{"time_shift_ms": 50, "targets": ["pattern"], "one_sided": false}
Rows from block 7 of a small sound classifier, named by matrix and row number. Rows with one number belong to one channel. Each number is 200 + 40 x the weight over its row's rms, rounded and kept within 0 to 999. All counts start at 0.
After each channel's rows are labels from the 100 clips, of 14976, where the channel reaches its highest value: "strongest on" is what is common among them. Only what is clearly more common there than usual is listed. The data: drum patterns on synthesised drum kits. In brackets: how many of the 100, against the usual share in percent.
# convs0: first width-5 conv (model.blocks.7.convs.0.weight, 192x192x5, each kernel summed), inputs 0-95
# convs1: second width-5 conv (model.blocks.7.convs.1.weight, 192x192x5, transposed, each kernel summed), outputs 0-95

convs0.172,193,229,248,165,154,251,187,158,163,187,189,177,248,204,176,180,162,233,241,228,236,146,194,236,163,163,187,261,175,190,148,198,132,165,226,184,191,142,182,120,172,132,248,176,188,182,202,213,181,216,192,237,180,186,189,192,178,227,195,221,159,208,182,181,201,179,197,194,174,215,165,219,171,268,167,145,192,202,215,164,187,208,177,170,152,293,277,213,193,207,282,268,185,219,285,219
convs1.172,234,171,179,240,169,119,284,285,209,185,188,231,186,196,231,221,179,174,249,149,270,187,176,179,142,182,316,199,221,241,292,172,213,166,251,202,189,192,164,230,256,208,228,225,169,181,165,227,256,226,237,161,273,243,214,234,331,249,213,257,304,236,169,202,151,187,186,204,152,164,167,226,189,210,212,175,231,191,258,197,237,134,234,197,190,168,167,205,152,180,192,126,216,196,210,229
strongest on: rock beat (28 vs 8.1); five-four (27 vs 8.1)

convs0.35,238,149,122,133,186,133,205,246,203,199,226,179,112,147,164,260,218,206,230,254,242,204,240,189,248,214,207,219,86,198,122,143,214,205,147,218,209,253,216,198,185,202,231,214,211,137,213,260,202,216,154,210,140,184,140,206,200,255,160,225,218,241,129,148,131,146,300,171,190,209,218,156,251,290,218,160,160,189,219,187,152,173,207,201,186,209,229,194,203,211,149,236,190,277,264,128
convs1.35,204,176,255,149,150,200,177,206,167,170,240,294,150,230,218,258,238,131,269,244,234,211,148,219,238,187,138,210,187,160,240,201,159,265,206,195,158,192,208,188,219,167,210,72,142,199,202,245,151,177,211,144,255,203,152,266,197,87,196,159,288,187,207,151,185,193,221,125,149,226,199,144,146,210,210,254,215,173,202,202,181,143,191,181,142,224,192,243,202,234,236,239,233,174,224,207
strongest on: four on the floor (26 vs 8.2); random hits (26 vs 8.2)

convs0.129,235,136,231,186,121,243,183,209,178,209,162,217,228,238,201,282,277,252,186,216,139,187,238,88,218,196,176,231,227,193,231,187,184,178,212,199,220,175,201,262,201,202,262,206,179,180,222,199,214,210,181,185,143,126,292,204,175,196,170,156,181,128,243,204,181,128,200,259,203,197,211,201,232,248,275,208,210,157,183,194,192,264,217,223,195,207,118,185,205,228,244,264,296,168,229,229
convs1.129,208,175,218,175,212,257,225,166,196,136,232,186,264,265,171,236,188,123,222,219,167,214,178,165,128,132,197,250,264,193,206,204,211,241,194,263,202,195,146,205,160,171,213,230,185,210,269,233,251,228,207,174,209,259,133,163,178,178,120,123,272,143,224,211,240,188,199,228,183,155,232,154,192,257,202,197,178,218,239,286,124,130,157,194,148,122,210,177,214,189,141,209,140,258,219,147
strongest on: closed hi-hat (70 vs 36.5); five-four (31 vs 8.1)

convs0.38,213,248,236,183,168,182,229,283,178,196,169,267,166,204,224,179,279,189,246,164,221,207,221,170,175,213,173,178,126,282,179,218,235,166,234,250,250,232,233,182,188,111,244,155,168,103,223,187,180,246,155,310,232,154,274,215,274,194,223,278,231,145,216,188,103,157,174,180,199,218,221,201,228,138,171,165,155,216,232,171,112,203,139,200,240,194,168,184,145,259,222,215,176,239,209,209
convs1.38,143,208,183,274,220,207,144,140,130,214,188,181,255,211,265,212,214,241,164,205,191,216,218,212,154,207,251,192,180,252,277,189,181,231,240,204,286,226,155,228,202,174,213,270,229,160,264,214,213,250,169,153,137,222,195,219,171,145,249,211,257,215,165,193,220,274,211,166,181,177,250,143,152,159,204,210,193,224,238,189,236,126,206,257,103,169,204,212,272,151,223,215,209,184,218,209
strongest on: march (40 vs 8.2); tempo: 70 to 80 bpm (26 vs 10.2)

convs0.183,211,168,236,185,225,220,214,302,261,164,174,151,242,287,132,205,219,199,156,199,204,213,264,221,230,165,191,211,233,138,196,219,214,181,261,167,214,211,238,193,150,164,169,235,244,307,152,221,175,201,263,187,191,213,153,200,237,144,241,189,139,157,152,224,196,179,215,237,205,198,151,281,208,199,201,280,241,238,248,215,203,120,99,179,201,186,242,221,246,218,248,91,143,201,272,281
convs1.183,181,221,232,184,206,198,200,287,163,168,223,226,177,267,167,185,186,206,152,202,223,165,244,206,180,282,244,266,227,248,164,210,238,193,214,174,253,175,118,205,201,201,233,141,207,277,154,202,197,181,199,203,175,218,137,252,167,134,188,220,208,139,224,130,242,215,244,161,300,196,158,287,268,217,219,221,217,152,211,192,269,209,205,144,83,247,186,220,247,172,211,212,196,183,174,211
strongest on: rimshot (53 vs 24.5)

convs0.109,221,197,260,172,175,222,224,223,151,202,220,129,122,177,115,177,205,155,161,177,250,202,245,234,209,178,234,172,163,169,178,193,180,257,180,226,173,230,180,152,213,253,150,282,224,171,191,208,190,243,234,165,153,190,201,177,114,199,155,248,207,161,175,157,207,240,219,195,179,278,180,241,166,166,69,192,195,224,229,202,251,224,205,223,229,221,200,252,180,145,223,227,178,183,154,175
convs1.109,189,175,201,188,187,167,284,245,149,265,214,226,208,269,176,178,189,203,148,231,238,144,206,212,251,206,232,256,136,188,225,203,200,178,185,209,188,195,122,143,185,228,227,192,320,155,157,198,204,238,219,230,238,267,261,170,235,185,171,229,220,169,236,210,220,178,184,195,267,185,290,212,226,186,247,245,168,236,201,212,154,192,209,131,185,187,260,180,209,253,229,207,172,219,233,214
strongest on: rock beat (37 vs 8.1); tempo: 80 to 90 bpm (34 vs 9.9); tempo: 90 to 100 bpm (26 vs 10.2)

convs0.62,215,184,125,197,200,129,227,221,239,242,178,175,208,234,277,164,223,167,185,169,120,150,132,187,151,128,203,164,242,254,180,162,241,110,117,244,197,217,233,233,200,194,192,206,182,199,192,179,204,164,185,191,247,166,307,156,190,269,142,242,286,159,188,226,170,248,210,176,172,209,198,200,175,226,145,159,187,152,220,206,151,170,181,243,261,145,156,189,173,216,138,210,135,254,192,116
convs1.62,188,166,209,202,245,146,215,236,174,225,195,258,208,168,283,198,157,180,182,236,236,202,225,166,130,180,260,200,264,265,180,184,248,137,247,204,166,197,260,158,243,168,183,201,215,143,105,172,196,243,155,155,214,166,289,212,239,255,154,212,274,192,139,159,229,182,145,196,208,247,225,226,184,225,235,240,220,253,282,195,211,146,194,234,170,257,217,194,125,140,149,196,217,279,218,195
strongest on: dembow (29 vs 8.8)

convs0.181,196,179,239,153,197,216,202,143,179,164,186,150,125,218,212,170,196,169,178,262,204,181,168,167,262,186,153,188,235,231,159,223,276,229,104,265,221,123,190,156,139,206,202,232,162,151,187,209,180,257,241,257,188,272,231,157,158,240,128,229,203,227,251,185,212,161,185,168,200,95,173,152,186,179,140,262,206,167,175,232,148,202,211,188,189,275,202,211,151,193,214,201,111,259,164,176
convs1.181,204,142,236,238,265,221,193,223,234,222,193,203,222,198,192,194,190,174,243,203,181,254,236,110,195,216,184,160,144,152,179,173,240,245,246,199,153,193,258,229,221,217,161,206,203,121,207,244,209,231,177,188,205,216,156,244,246,204,268,173,236,232,151,93,268,204,173,197,230,153,216,155,204,124,198,232,199,124,252,288,222,235,187,202,191,195,239,262,256,268,233,159,229,169,230,249
strongest on: dembow (26 vs 8.8); tempo: 80 to 90 bpm (26 vs 9.9)

convs0.108,114,181,147,180,215,103,226,170,200,156,208,160,197,116,219,235,255,222,181,165,258,224,233,219,154,223,219,242,244,205,176,155,220,144,202,179,254,169,138,133,166,242,170,162,198,170,228,240,90,242,177,219,215,197,179,237,187,152,159,256,207,208,188,281,194,234,226,190,242,156,217,216,184,146,294,206,162,106,219,190,190,184,209,271,151,286,205,179,126,198,188,273,203,160,221,219
convs1.108,209,252,196,200,267,264,145,173,242,180,205,207,179,147,229,143,280,190,255,208,138,237,185,157,100,224,179,191,184,176,158,199,189,138,191,176,247,209,194,200,239,172,258,158,227,153,221,223,112,110,266,217,228,183,191,207,215,228,256,277,174,243,263,188,196,166,157,195,124,197,236,234,142,140,173,231,186,232,237,157,173,187,187,246,215,228,212,190,213,151,195,112,237,118,154,252
strongest on: bossa nova (45 vs 8.1); one drop (31 vs 8.6)

convs0.48,208,168,204,266,202,255,176,154,233,175,146,210,185,231,234,242,120,95,150,210,105,196,133,195,205,266,162,222,214,181,206,169,164,220,173,176,137,233,158,170,223,169,218,140,199,149,215,269,186,199,196,210,209,162,271,228,212,263,152,206,226,169,196,142,184,192,174,219,241,241,280,196,152,224,155,154,228,151,155,252,216,230,106,251,224,200,159,180,178,173,170,162,210,195,242,109
convs1.48,183,216,120,115,248,238,224,181,162,199,271,201,279,149,295,100,189,200,194,171,205,72,258,133,219,195,208,173,167,182,190,178,259,72,252,185,177,184,193,155,191,219,190,217,230,241,226,200,76,193,225,206,129,167,205,187,207,184,167,240,213,220,237,218,212,222,191,239,215,152,220,218,184,172,257,206,212,214,252,206,218,262,193,175,202,213,215,193,204,249,190,168,189,262,185,185
strongest on: rock beat (34 vs 8.1); tempo: 80 to 90 bpm (26 vs 9.9)

convs0.66,198,160,176,190,180,197,164,194,169,247,182,156,169,199,292,178,180,174,253,217,212,150,240,195,162,161,230,211,177,199,323,259,231,242,226,234,161,194,188,281,207,155,215,181,166,136,286,210,187,158,205,188,174,136,246,167,177,243,241,205,272,257,136,285,178,239,159,188,227,221,202,153,235,237,200,193,177,170,150,212,168,192,260,178,269,164,145,219,199,161,208,208,170,130,210,193
convs1.66,193,251,226,167,164,286,202,178,265,186,335,191,192,237,167,134,283,223,264,162,197,198,197,185,266,231,194,206,175,200,195,283,235,181,202,182,197,248,218,181,228,216,191,232,167,209,193,196,210,252,221,230,184,237,290,190,237,231,208,200,155,264,138,226,251,161,183,205,205,215,251,185,198,252,183,228,188,180,249,162,194,179,244,202,201,259,197,178,176,197,271,236,208,203,285,188
strongest on: ride cymbal (57 vs 18.3); clipping (26 vs 7.8); text has "clipped" (26 vs 7.8)

convs0.32,175,115,172,182,144,234,207,198,144,224,208,185,213,172,112,179,208,192,126,155,189,152,136,224,218,200,175,268,196,201,210,263,201,148,259,246,127,161,201,154,188,174,180,224,178,195,178,214,230,275,240,300,215,189,191,228,254,208,134,166,210,210,234,193,159,75,223,244,175,181,195,189,263,210,172,262,127,189,247,234,141,167,227,251,225,238,181,130,226,219,258,170,166,259,217,171
convs1.32,178,269,204,181,183,233,190,148,165,150,197,152,223,267,163,160,184,220,186,144,219,190,224,207,320,210,247,205,242,195,179,162,209,155,184,191,148,231,193,133,207,168,239,242,157,159,232,247,209,170,251,187,141,223,154,152,241,153,227,235,223,229,158,193,283,209,178,145,197,210,168,208,222,240,180,206,185,182,229,202,292,134,256,254,263,151,196,273,199,184,156,244,210,220,195,227
strongest on: dembow (59 vs 8.8); clipping (25 vs 7.8); text has "clipped" (25 vs 7.8)

convs0.117,172,230,163,151,125,101,257,162,211,241,222,199,219,201,161,237,118,207,234,245,258,274,225,219,132,191,194,179,187,85,151,153,221,210,215,185,186,256,199,217,154,217,190,178,139,209,125,135,216,154,162,149,145,206,225,186,285,244,195,230,186,171,158,204,236,185,181,258,190,194,204,187,206,185,158,184,188,251,232,244,193,181,143,254,206,254,249,227,179,315,222,130,198,222,209,241
convs1.117,165,196,260,209,221,171,218,260,229,173,144,241,216,257,187,226,160,155,150,182,181,205,205,154,210,184,206,212,222,175,163,264,229,260,156,201,262,224,238,189,174,204,226,178,213,102,175,265,129,142,144,214,173,149,198,192,230,218,168,160,220,224,204,216,281,198,219,318,224,237,182,219,200,144,183,118,184,221,262,197,207,196,206,127,198,158,131,217,170,228,163,227,236,210,213,221
strongest on: rimshot (60 vs 24.5); muffled (low-pass) (32 vs 12.3); bossa nova (26 vs 8.1)

convs0.151,198,168,156,247,190,143,243,157,127,240,235,246,136,195,133,191,231,206,184,190,218,188,179,217,165,225,184,196,217,235,151,214,162,158,206,183,209,170,262,156,211,200,254,161,237,284,183,231,198,211,138,162,202,206,167,216,200,253,209,280,122,218,178,131,285,185,174,260,135,237,219,176,195,268,172,103,174,196,125,106,216,206,181,228,188,148,166,249,221,199,202,237,210,164,208,218
convs1.151,247,121,252,185,161,103,168,204,169,303,195,124,150,165,190,167,242,239,202,159,220,123,116,205,267,170,183,196,237,175,178,220,201,166,219,195,247,194,142,146,255,184,212,204,221,145,166,147,312,169,143,265,176,270,137,161,156,129,192,153,201,147,264,162,227,167,203,177,168,306,250,215,232,198,237,154,169,178,151,218,252,144,223,205,237,171,245,136,172,179,131,265,148,171,200,166
strongest on: four on the floor (58 vs 8.2); random hits (25 vs 8.2)

convs0.124,256,170,224,205,233,239,194,155,217,199,140,205,171,229,206,201,242,216,194,251,243,209,207,219,189,185,211,189,156,265,210,167,223,160,172,198,212,200,131,118,220,234,239,245,199,82,214,242,200,221,182,114,140,217,259,168,204,258,225,170,251,243,206,202,99,226,201,178,171,225,168,215,170,151,219,191,268,183,223,187,218,243,226,214,233,147,192,204,203,181,259,178,304,244,136,236
convs1.124,280,209,209,257,222,190,190,233,201,214,228,154,153,201,203,215,172,219,205,193,204,139,227,104,245,198,257,208,265,185,237,229,204,147,232,126,197,281,177,268,177,178,174,202,164,255,258,224,227,253,253,165,308,219,157,221,192,140,179,156,265,195,231,225,201,181,259,205,242,147,202,233,188,226,215,202,196,149,151,180,162,178,151,243,174,174,182,231,164,267,187,208,279,239,186,253
strongest on: closed hi-hat (67 vs 36.5)

convs0.186,255,186,193,133,150,169,238,230,237,194,211,188,168,222,170,193,192,254,183,274,139,157,214,231,258,252,175,215,156,140,194,222,130,209,188,237,200,292,169,151,207,231,228,202,186,117,252,197,186,253,160,122,276,208,247,233,229,193,221,251,207,194,156,208,121,248,156,189,186,208,170,190,204,133,173,187,208,226,179,192,201,199,175,241,80,226,137,103,183,193,201,231,240,158,211,274
convs1.186,171,206,190,242,207,230,161,180,176,184,175,211,198,194,225,201,170,228,144,230,170,173,187,175,224,194,225,179,254,139,224,170,206,211,262,176,240,191,151,141,117,171,190,200,198,180,145,150,187,223,259,145,161,248,187,175,168,205,153,162,219,80,172,221,198,204,188,210,120,243,205,215,131,219,223,193,229,135,348,253,170,213,225,191,168,230,170,196,153,177,173,182,228,240,227,200
strongest on: march (39 vs 8.2); four on the floor (26 vs 8.2)

convs0.91,227,243,181,288,193,211,197,179,184,185,209,171,154,213,143,113,171,325,171,194,212,129,264,163,196,136,199,141,128,218,221,201,175,203,227,215,243,145,195,208,117,182,242,278,142,250,191,167,208,266,173,192,211,171,209,213,289,246,237,275,135,222,183,209,151,207,136,157,161,241,170,196,167,207,163,213,212,253,171,238,195,243,178,163,199,195,179,209,169,217,205,244,211,241,221,228
convs1.91,209,169,235,64,200,222,190,217,155,172,161,260,235,153,254,163,203,211,150,192,232,210,188,265,264,165,214,224,215,201,219,176,251,115,191,224,175,224,200,220,195,145,245,214,177,202,192,175,165,187,181,235,226,248,240,192,122,184,154,234,206,176,210,198,227,213,201,219,225,215,254,241,219,181,213,250,217,221,149,202,204,142,149,126,229,207,140,213,138,232,140,153,148,195,226,254
strongest on: four on the floor (44 vs 8.2); one drop (30 vs 8.6)

convs0.187,317,202,156,161,178,254,260,146,187,221,200,202,150,169,251,148,162,189,226,227,222,238,284,180,187,197,169,232,203,162,238,219,134,140,184,208,190,189,239,163,250,234,118,173,121,169,178,238,236,206,199,212,156,175,178,144,217,182,201,201,140,165,224,230,206,162,199,205,224,201,167,150,207,188,211,169,80,155,199,164,205,230,237,209,173,195,243,261,155,205,219,194,181,214,193,186
convs1.187,143,210,260,111,205,241,208,266,166,174,208,251,193,184,211,237,154,230,229,229,198,227,195,221,173,245,165,153,202,178,146,124,158,182,185,177,236,215,128,266,176,224,246,222,234,183,163,242,211,214,148,278,182,146,226,246,237,263,186,184,216,177,198,116,128,328,209,227,224,201,140,195,205,218,231,136,206,199,178,167,259,238,218,147,217,250,230,240,245,259,224,215,230,206,178,161
strongest on: bossa nova (54 vs 8.1); tempo: 160 to 170 bpm (39 vs 10.2); tempo: 150 to 160 bpm (35 vs 10.2)

convs0.127,127,309,189,265,169,198,225,232,182,231,211,206,188,207,239,160,239,226,143,208,171,256,216,296,216,184,259,160,108,200,136,189,200,252,207,200,191,226,246,239,286,237,233,270,248,205,203,125,170,170,171,199,206,131,227,203,225,116,178,215,240,143,225,232,272,177,271,262,224,194,235,108,244,182,135,195,219,248,213,153,179,219,169,211,180,165,203,260,215,230,236,156,160,200,253,199
convs1.127,197,197,196,212,224,171,199,84,206,181,208,286,220,184,215,170,261,210,260,196,203,178,177,273,197,215,150,249,94,144,198,232,206,144,164,179,252,155,261,131,321,187,213,172,236,191,161,193,199,207,203,186,171,140,265,243,173,160,250,207,151,147,291,208,147,162,207,233,213,166,186,266,225,205,233,271,160,165,205,219,238,203,242,232,210,189,185,146,226,175,154,132,211,192,199,204
strongest on: four on the floor (59 vs 8.2); tempo: 80 to 90 bpm (36 vs 9.9); tempo: 70 to 80 bpm (36 vs 10.2)

convs0.138,221,188,193,289,225,185,222,222,177,174,146,172,151,203,230,207,193,264,151,157,227,185,126,249,240,235,139,209,237,238,235,206,270,212,218,195,202,176,265,208,150,195,205,227,199,191,234,129,152,140,215,169,222,235,163,197,215,238,205,173,194,271,279,207,222,227,208,241,107,202,194,265,198,187,260,181,187,205,160,245,228,166,192,200,95,231,170,113,209,174,177,237,188,221,233,200
convs1.138,168,179,207,178,225,254,211,177,257,184,153,200,232,231,237,193,259,195,210,155,147,189,233,116,184,217,142,223,191,219,223,183,254,205,276,231,168,175,213,210,165,237,154,186,154,165,246,231,229,213,236,232,255,213,260,203,179,219,207,229,206,241,216,183,192,202,191,236,235,147,132,229,210,206,247,294,171,138,228,120,200,287,221,198,177,239,206,197,241,219,229,89,199,157,255,252
strongest on: rimshot (77 vs 24.5)

convs0.19,208,125,191,143,200,181,148,240,210,239,220,240,195,210,198,125,196,173,203,131,239,231,156,256,181,201,139,174,180,281,186,217,190,253,251,194,203,248,220,218,170,190,207,162,201,149,161,142,199,199,98,265,147,231,205,122,193,183,187,252,237,190,199,225,231,246,196,212,244,190,241,181,195,210,180,240,196,184,193,172,185,176,192,200,180,217,222,183,216,272,234,223,152,149,237,213
convs1.19,121,233,100,212,136,176,239,191,150,205,199,213,170,182,157,122,154,132,213,177,216,179,267,216,227,185,242,177,280,219,221,192,229,218,151,150,233,169,151,133,242,241,193,239,208,234,203,204,233,226,269,304,159,240,207,208,170,238,228,260,188,182,173,154,258,281,221,213,264,228,217,66,130,151,176,234,109,192,183,191,215,244,224,166,211,137,209,211,236,146,187,189,220,205,220,196
strongest on: four on the floor (77 vs 8.2); rimshot (77 vs 24.5)

convs0.162,225,219,137,128,161,292,199,181,193,224,238,209,179,243,172,212,210,185,192,189,229,191,283,255,197,234,141,200,189,250,168,207,169,229,209,158,265,140,152,167,273,230,236,182,200,137,189,175,263,239,232,113,223,161,237,154,229,204,125,262,157,127,210,166,79,116,217,154,164,234,186,186,206,209,161,208,148,257,146,192,164,222,214,152,177,216,246,175,179,235,174,238,227,201,221,178
convs1.162,206,187,160,208,212,178,209,208,245,216,194,216,241,193,195,221,188,198,182,238,231,218,255,166,161,208,301,235,185,112,125,194,163,198,202,182,269,153,174,129,296,242,172,234,217,262,228,246,296,227,278,163,160,189,211,197,207,187,217,191,215,180,155,207,188,180,168,198,204,215,224,256,139,189,163,208,228,118,231,175,145,157,188,172,181,146,178,182,260,155,230,180,217,138,282,212
strongest on: four on the floor (60 vs 8.2); clipping (34 vs 7.8); text has "clipped" (34 vs 7.8)

convs0.102,159,232,176,163,201,224,309,212,174,239,259,220,158,147,254,167,201,204,187,247,218,221,217,148,220,159,242,211,199,174,196,183,196,225,206,138,217,175,211,195,187,181,148,175,241,191,204,282,230,215,201,214,158,170,172,203,241,144,195,152,179,229,192,205,219,217,233,189,192,162,259,203,211,259,221,218,157,101,254,151,213,235,259,155,173,134,165,149,162,89,209,201,255,207,176,225
convs1.102,240,179,197,220,141,213,170,170,167,331,165,233,142,151,179,182,156,187,140,244,200,200,130,272,173,207,165,142,210,219,255,197,184,207,200,175,174,228,172,172,221,213,216,218,260,180,224,173,192,234,193,214,211,268,194,145,242,223,219,191,167,147,170,119,158,206,123,181,182,186,214,137,221,202,233,192,162,177,217,131,167,246,228,217,254,279,239,155,241,226,216,207,199,219,177,229
strongest on: rimshot (89 vs 24.5); four on the floor (79 vs 8.2)

convs0.75,135,190,147,180,182,241,243,188,112,245,195,173,252,257,149,250,276,211,214,258,215,218,175,167,220,202,192,157,185,181,160,157,258,201,156,138,152,270,262,204,209,188,139,146,198,214,161,187,278,136,233,153,198,137,249,136,193,174,305,209,252,194,148,134,140,250,179,131,196,196,192,153,231,188,176,211,223,173,171,205,258,156,189,183,217,116,206,209,186,145,178,223,211,167,147,181
convs1.75,213,168,151,186,212,259,258,191,254,168,204,205,230,120,208,250,151,147,132,241,205,228,282,227,237,194,141,134,280,187,207,116,209,236,200,206,282,191,119,190,191,238,247,180,215,220,196,218,185,166,221,252,143,194,168,156,263,209,257,207,187,299,224,167,202,173,162,153,280,211,245,206,168,220,192,181,215,161,205,214,153,260,197,169,234,297,238,205,285,222,180,176,218,165,159,165
strongest on: dembow (41 vs 8.8); five-four (32 vs 8.1)

convs0.174,205,182,227,268,204,240,139,159,198,202,224,206,213,204,251,183,183,182,299,176,232,249,245,172,150,217,226,177,128,231,149,282,172,224,226,204,145,210,183,242,197,301,205,232,172,271,215,197,159,282,104,144,298,181,219,212,204,187,277,188,243,175,258,195,237,163,176,205,119,238,187,183,156,125,211,159,188,176,260,240,163,98,169,235,245,163,125,248,168,199,214,235,232,152,244,215
convs1.174,169,210,245,174,243,205,201,165,161,162,200,216,211,181,187,221,157,274,225,231,187,168,246,148,225,173,189,180,131,273,196,293,239,214,205,212,218,207,201,155,198,199,157,227,232,177,214,146,209,198,133,192,178,206,163,223,116,202,266,222,225,274,253,226,143,154,255,153,217,176,218,202,220,195,211,155,185,168,267,174,246,198,185,239,176,62,193,222,166,150,204,203,197,176,148,165
strongest on: rock beat (33 vs 8.1); tempo: 80 to 90 bpm (32 vs 9.9); pattern: waltz (30 vs 8.7)

convs0.175,230,158,232,247,229,189,252,203,258,142,152,186,193,186,197,152,130,162,173,230,149,192,223,231,182,187,139,199,243,152,162,174,108,176,109,267,295,172,207,215,192,183,204,225,196,163,175,188,204,139,160,168,178,245,254,247,268,166,148,174,194,191,244,145,173,220,165,113,225,193,285,171,156,152,209,168,161,174,206,244,132,211,233,185,201,199,116,115,234,201,173,136,222,248,231,170
convs1.175,203,227,93,253,246,209,131,217,201,222,202,241,248,183,242,203,151,244,244,194,153,260,172,234,191,144,166,155,222,215,144,175,208,198,179,174,233,204,221,187,94,211,173,264,181,162,253,266,167,208,231,218,204,164,222,215,163,172,148,164,238,223,165,266,248,220,235,253,229,155,206,225,232,166,202,254,143,178,232,199,166,226,232,199,182,161,264,221,161,274,217,160,228,171,183,195
strongest on: shuffle (26 vs 8.2); tempo: 70 to 80 bpm (26 vs 10.2)

convs0.179,178,227,233,257,188,217,137,197,162,192,205,199,188,284,164,144,209,175,177,176,254,180,199,182,164,212,203,299,158,163,215,179,187,174,154,214,190,198,115,108,227,200,210,196,299,281,169,265,228,184,162,187,194,221,181,159,278,220,198,249,171,192,152,209,279,167,218,238,212,216,220,201,149,193,214,237,253,134,171,187,230,226,188,212,228,198,198,266,253,220,307,159,238,213,194,246
convs1.179,196,156,212,190,158,264,127,238,233,227,142,229,229,208,239,191,164,260,129,160,197,214,187,161,233,153,222,196,131,218,227,179,206,199,202,248,215,217,153,217,218,223,238,220,260,218,227,244,217,220,177,236,241,200,173,218,206,253,231,207,283,203,164,175,170,231,254,223,248,145,238,274,219,209,268,193,192,212,210,182,132,213,214,153,108,324,222,188,187,287,165,240,196,180,213,178
strongest on: closed hi-hat (69 vs 36.5); four on the floor (45 vs 8.2)

convs0.67,217,198,133,196,224,292,277,236,160,233,227,162,169,188,228,227,197,220,192,187,196,121,186,190,192,165,216,170,168,263,125,222,207,177,166,286,215,237,211,176,181,227,285,215,204,183,205,233,210,210,172,173,215,166,139,143,189,252,163,180,244,181,249,201,168,160,264,175,180,190,151,295,262,155,196,193,245,242,172,185,257,246,159,189,166,245,146,279,129,196,200,234,186,165,202,206
convs1.67,247,215,150,157,170,90,226,185,201,210,243,163,242,270,252,186,219,189,203,242,190,237,184,154,180,221,186,169,206,171,280,227,221,250,223,160,188,283,174,180,176,265,248,188,182,240,227,163,171,157,225,196,183,206,116,197,177,150,190,129,141,114,214,185,218,245,217,194,204,201,139,139,155,196,214,219,216,229,263,159,197,128,210,215,269,167,169,242,135,216,172,159,223,212,195,143
strongest on: ride cymbal (66 vs 18.3); four on the floor (35 vs 8.2)

convs0.63,171,177,206,257,222,162,237,202,160,231,221,251,127,220,207,175,179,159,235,190,245,188,223,225,281,196,285,200,224,155,195,238,181,194,253,175,191,245,207,228,220,183,190,176,161,195,154,160,222,203,198,169,134,262,144,209,216,178,182,179,155,151,284,159,198,239,245,216,171,200,133,209,95,280,118,229,192,217,206,266,205,206,162,162,205,186,212,205,235,194,194,190,190,163,131,215
convs1.63,253,111,227,131,153,174,243,184,154,195,181,184,246,216,189,192,188,179,269,208,257,92,305,148,235,175,199,230,186,254,189,218,220,249,175,201,264,246,205,166,212,291,153,201,168,101,197,154,127,229,214,246,283,182,209,180,171,221,150,165,142,247,183,165,209,132,151,204,207,172,188,202,232,244,261,225,201,220,249,197,241,277,193,168,192,192,235,149,192,257,173,164,184,228,241,208
strongest on: shuffle (45 vs 8.2); tempo: 70 to 80 bpm (44 vs 10.2); tempo: 80 to 90 bpm (27 vs 9.9)

convs0.184,192,237,161,219,211,258,216,86,202,173,167,209,213,213,182,121,200,269,218,231,171,183,181,155,189,200,157,273,189,218,181,163,227,172,177,186,165,171,234,222,140,253,197,212,210,36,172,178,254,211,147,103,216,198,264,188,176,196,230,204,270,205,133,172,207,254,220,189,257,221,244,216,196,210,107,167,220,139,160,156,185,257,238,195,183,199,178,188,213,212,214,239,220,194,164,108
convs1.184,213,226,162,222,167,256,174,193,149,221,178,209,160,226,191,249,157,201,202,198,227,163,171,208,267,199,213,210,173,206,203,183,292,146,200,219,247,233,206,140,225,209,131,150,161,192,163,254,202,184,190,195,217,239,138,187,208,193,217,213,259,174,232,199,209,176,219,289,249,191,199,338,246,282,223,246,121,224,156,171,213,201,231,222,143,141,158,150,217,168,209,115,231,241,221,219
strongest on: rock beat (81 vs 8.1); tempo: 90 to 100 bpm (45 vs 10.2)

convs0.139,217,281,277,166,145,196,148,238,162,192,285,148,241,205,155,218,198,231,199,128,228,211,151,255,194,214,227,210,221,232,232,133,170,245,182,122,179,203,208,284,191,203,187,196,192,277,227,179,138,180,255,157,125,177,197,202,182,220,218,187,155,164,293,187,266,157,207,194,153,189,232,131,160,133,230,263,163,305,270,194,210,172,257,218,158,184,194,196,176,164,181,160,271,99,180,189
convs1.139,238,248,201,274,163,114,290,253,104,176,168,253,223,236,191,297,229,122,173,207,251,222,132,243,203,250,197,160,173,221,224,196,146,193,127,223,223,221,220,233,183,157,228,205,177,136,209,196,148,241,136,216,121,157,206,232,220,199,219,161,187,249,148,250,100,188,214,200,200,123,142,185,229,267,239,215,230,219,137,217,174,190,178,258,206,224,167,159,174,217,222,218,126,269,223,251
strongest on: bossa nova (49 vs 8.1); muffled (low-pass) (35 vs 12.3)

convs0.13,138,224,152,261,165,239,158,222,240,236,205,228,133,189,170,149,208,308,212,128,223,142,231,209,233,223,164,220,194,237,136,186,167,191,165,242,203,186,233,162,162,134,152,257,125,175,207,248,162,205,193,209,207,185,201,232,138,178,272,203,206,149,173,149,181,212,205,151,134,187,138,245,148,140,107,234,171,163,152,277,226,146,218,196,199,250,194,175,322,256,233,236,210,152,166,164
convs1.13,206,206,194,206,191,224,270,268,206,122,239,127,232,164,166,282,178,260,228,202,190,176,177,231,202,234,164,182,171,203,205,136,100,148,146,271,174,229,149,254,100,183,182,154,200,150,157,193,275,221,264,222,185,248,226,118,188,224,205,192,224,131,94,233,190,255,236,94,223,177,223,215,184,187,248,219,279,130,225,217,207,199,139,110,219,220,220,223,242,214,179,216,182,165,217,184
strongest on: shaker (66 vs 29.9); half-time (49 vs 8.1); tempo: 150 to 160 bpm (28 vs 10.2)

convs0.77,166,142,174,217,203,286,257,181,192,213,173,232,207,202,180,205,198,232,223,243,202,219,256,153,148,208,222,150,224,203,197,190,252,175,136,200,136,211,242,227,201,195,193,253,249,138,210,143,261,223,195,192,258,123,178,164,185,195,214,152,144,295,193,248,174,153,150,202,244,204,248,213,197,202,226,255,266,215,142,195,156,174,252,158,203,89,220,251,219,128,256,233,239,189,234,220
convs1.77,222,126,224,176,211,192,207,176,236,261,211,211,207,145,221,245,188,136,226,205,219,227,224,218,236,305,200,237,290,256,227,182,212,220,158,142,153,136,212,212,267,177,183,247,160,194,215,197,151,166,194,226,308,225,117,188,182,216,189,212,167,203,207,190,118,151,180,213,213,205,206,191,326,245,204,124,200,175,196,175,214,187,249,233,191,226,233,204,142,231,118,181,137,178,180,304
strongest on: dembow (52 vs 8.8); tempo: 70 to 80 bpm (43 vs 10.2); thin (high-pass) (39 vs 12)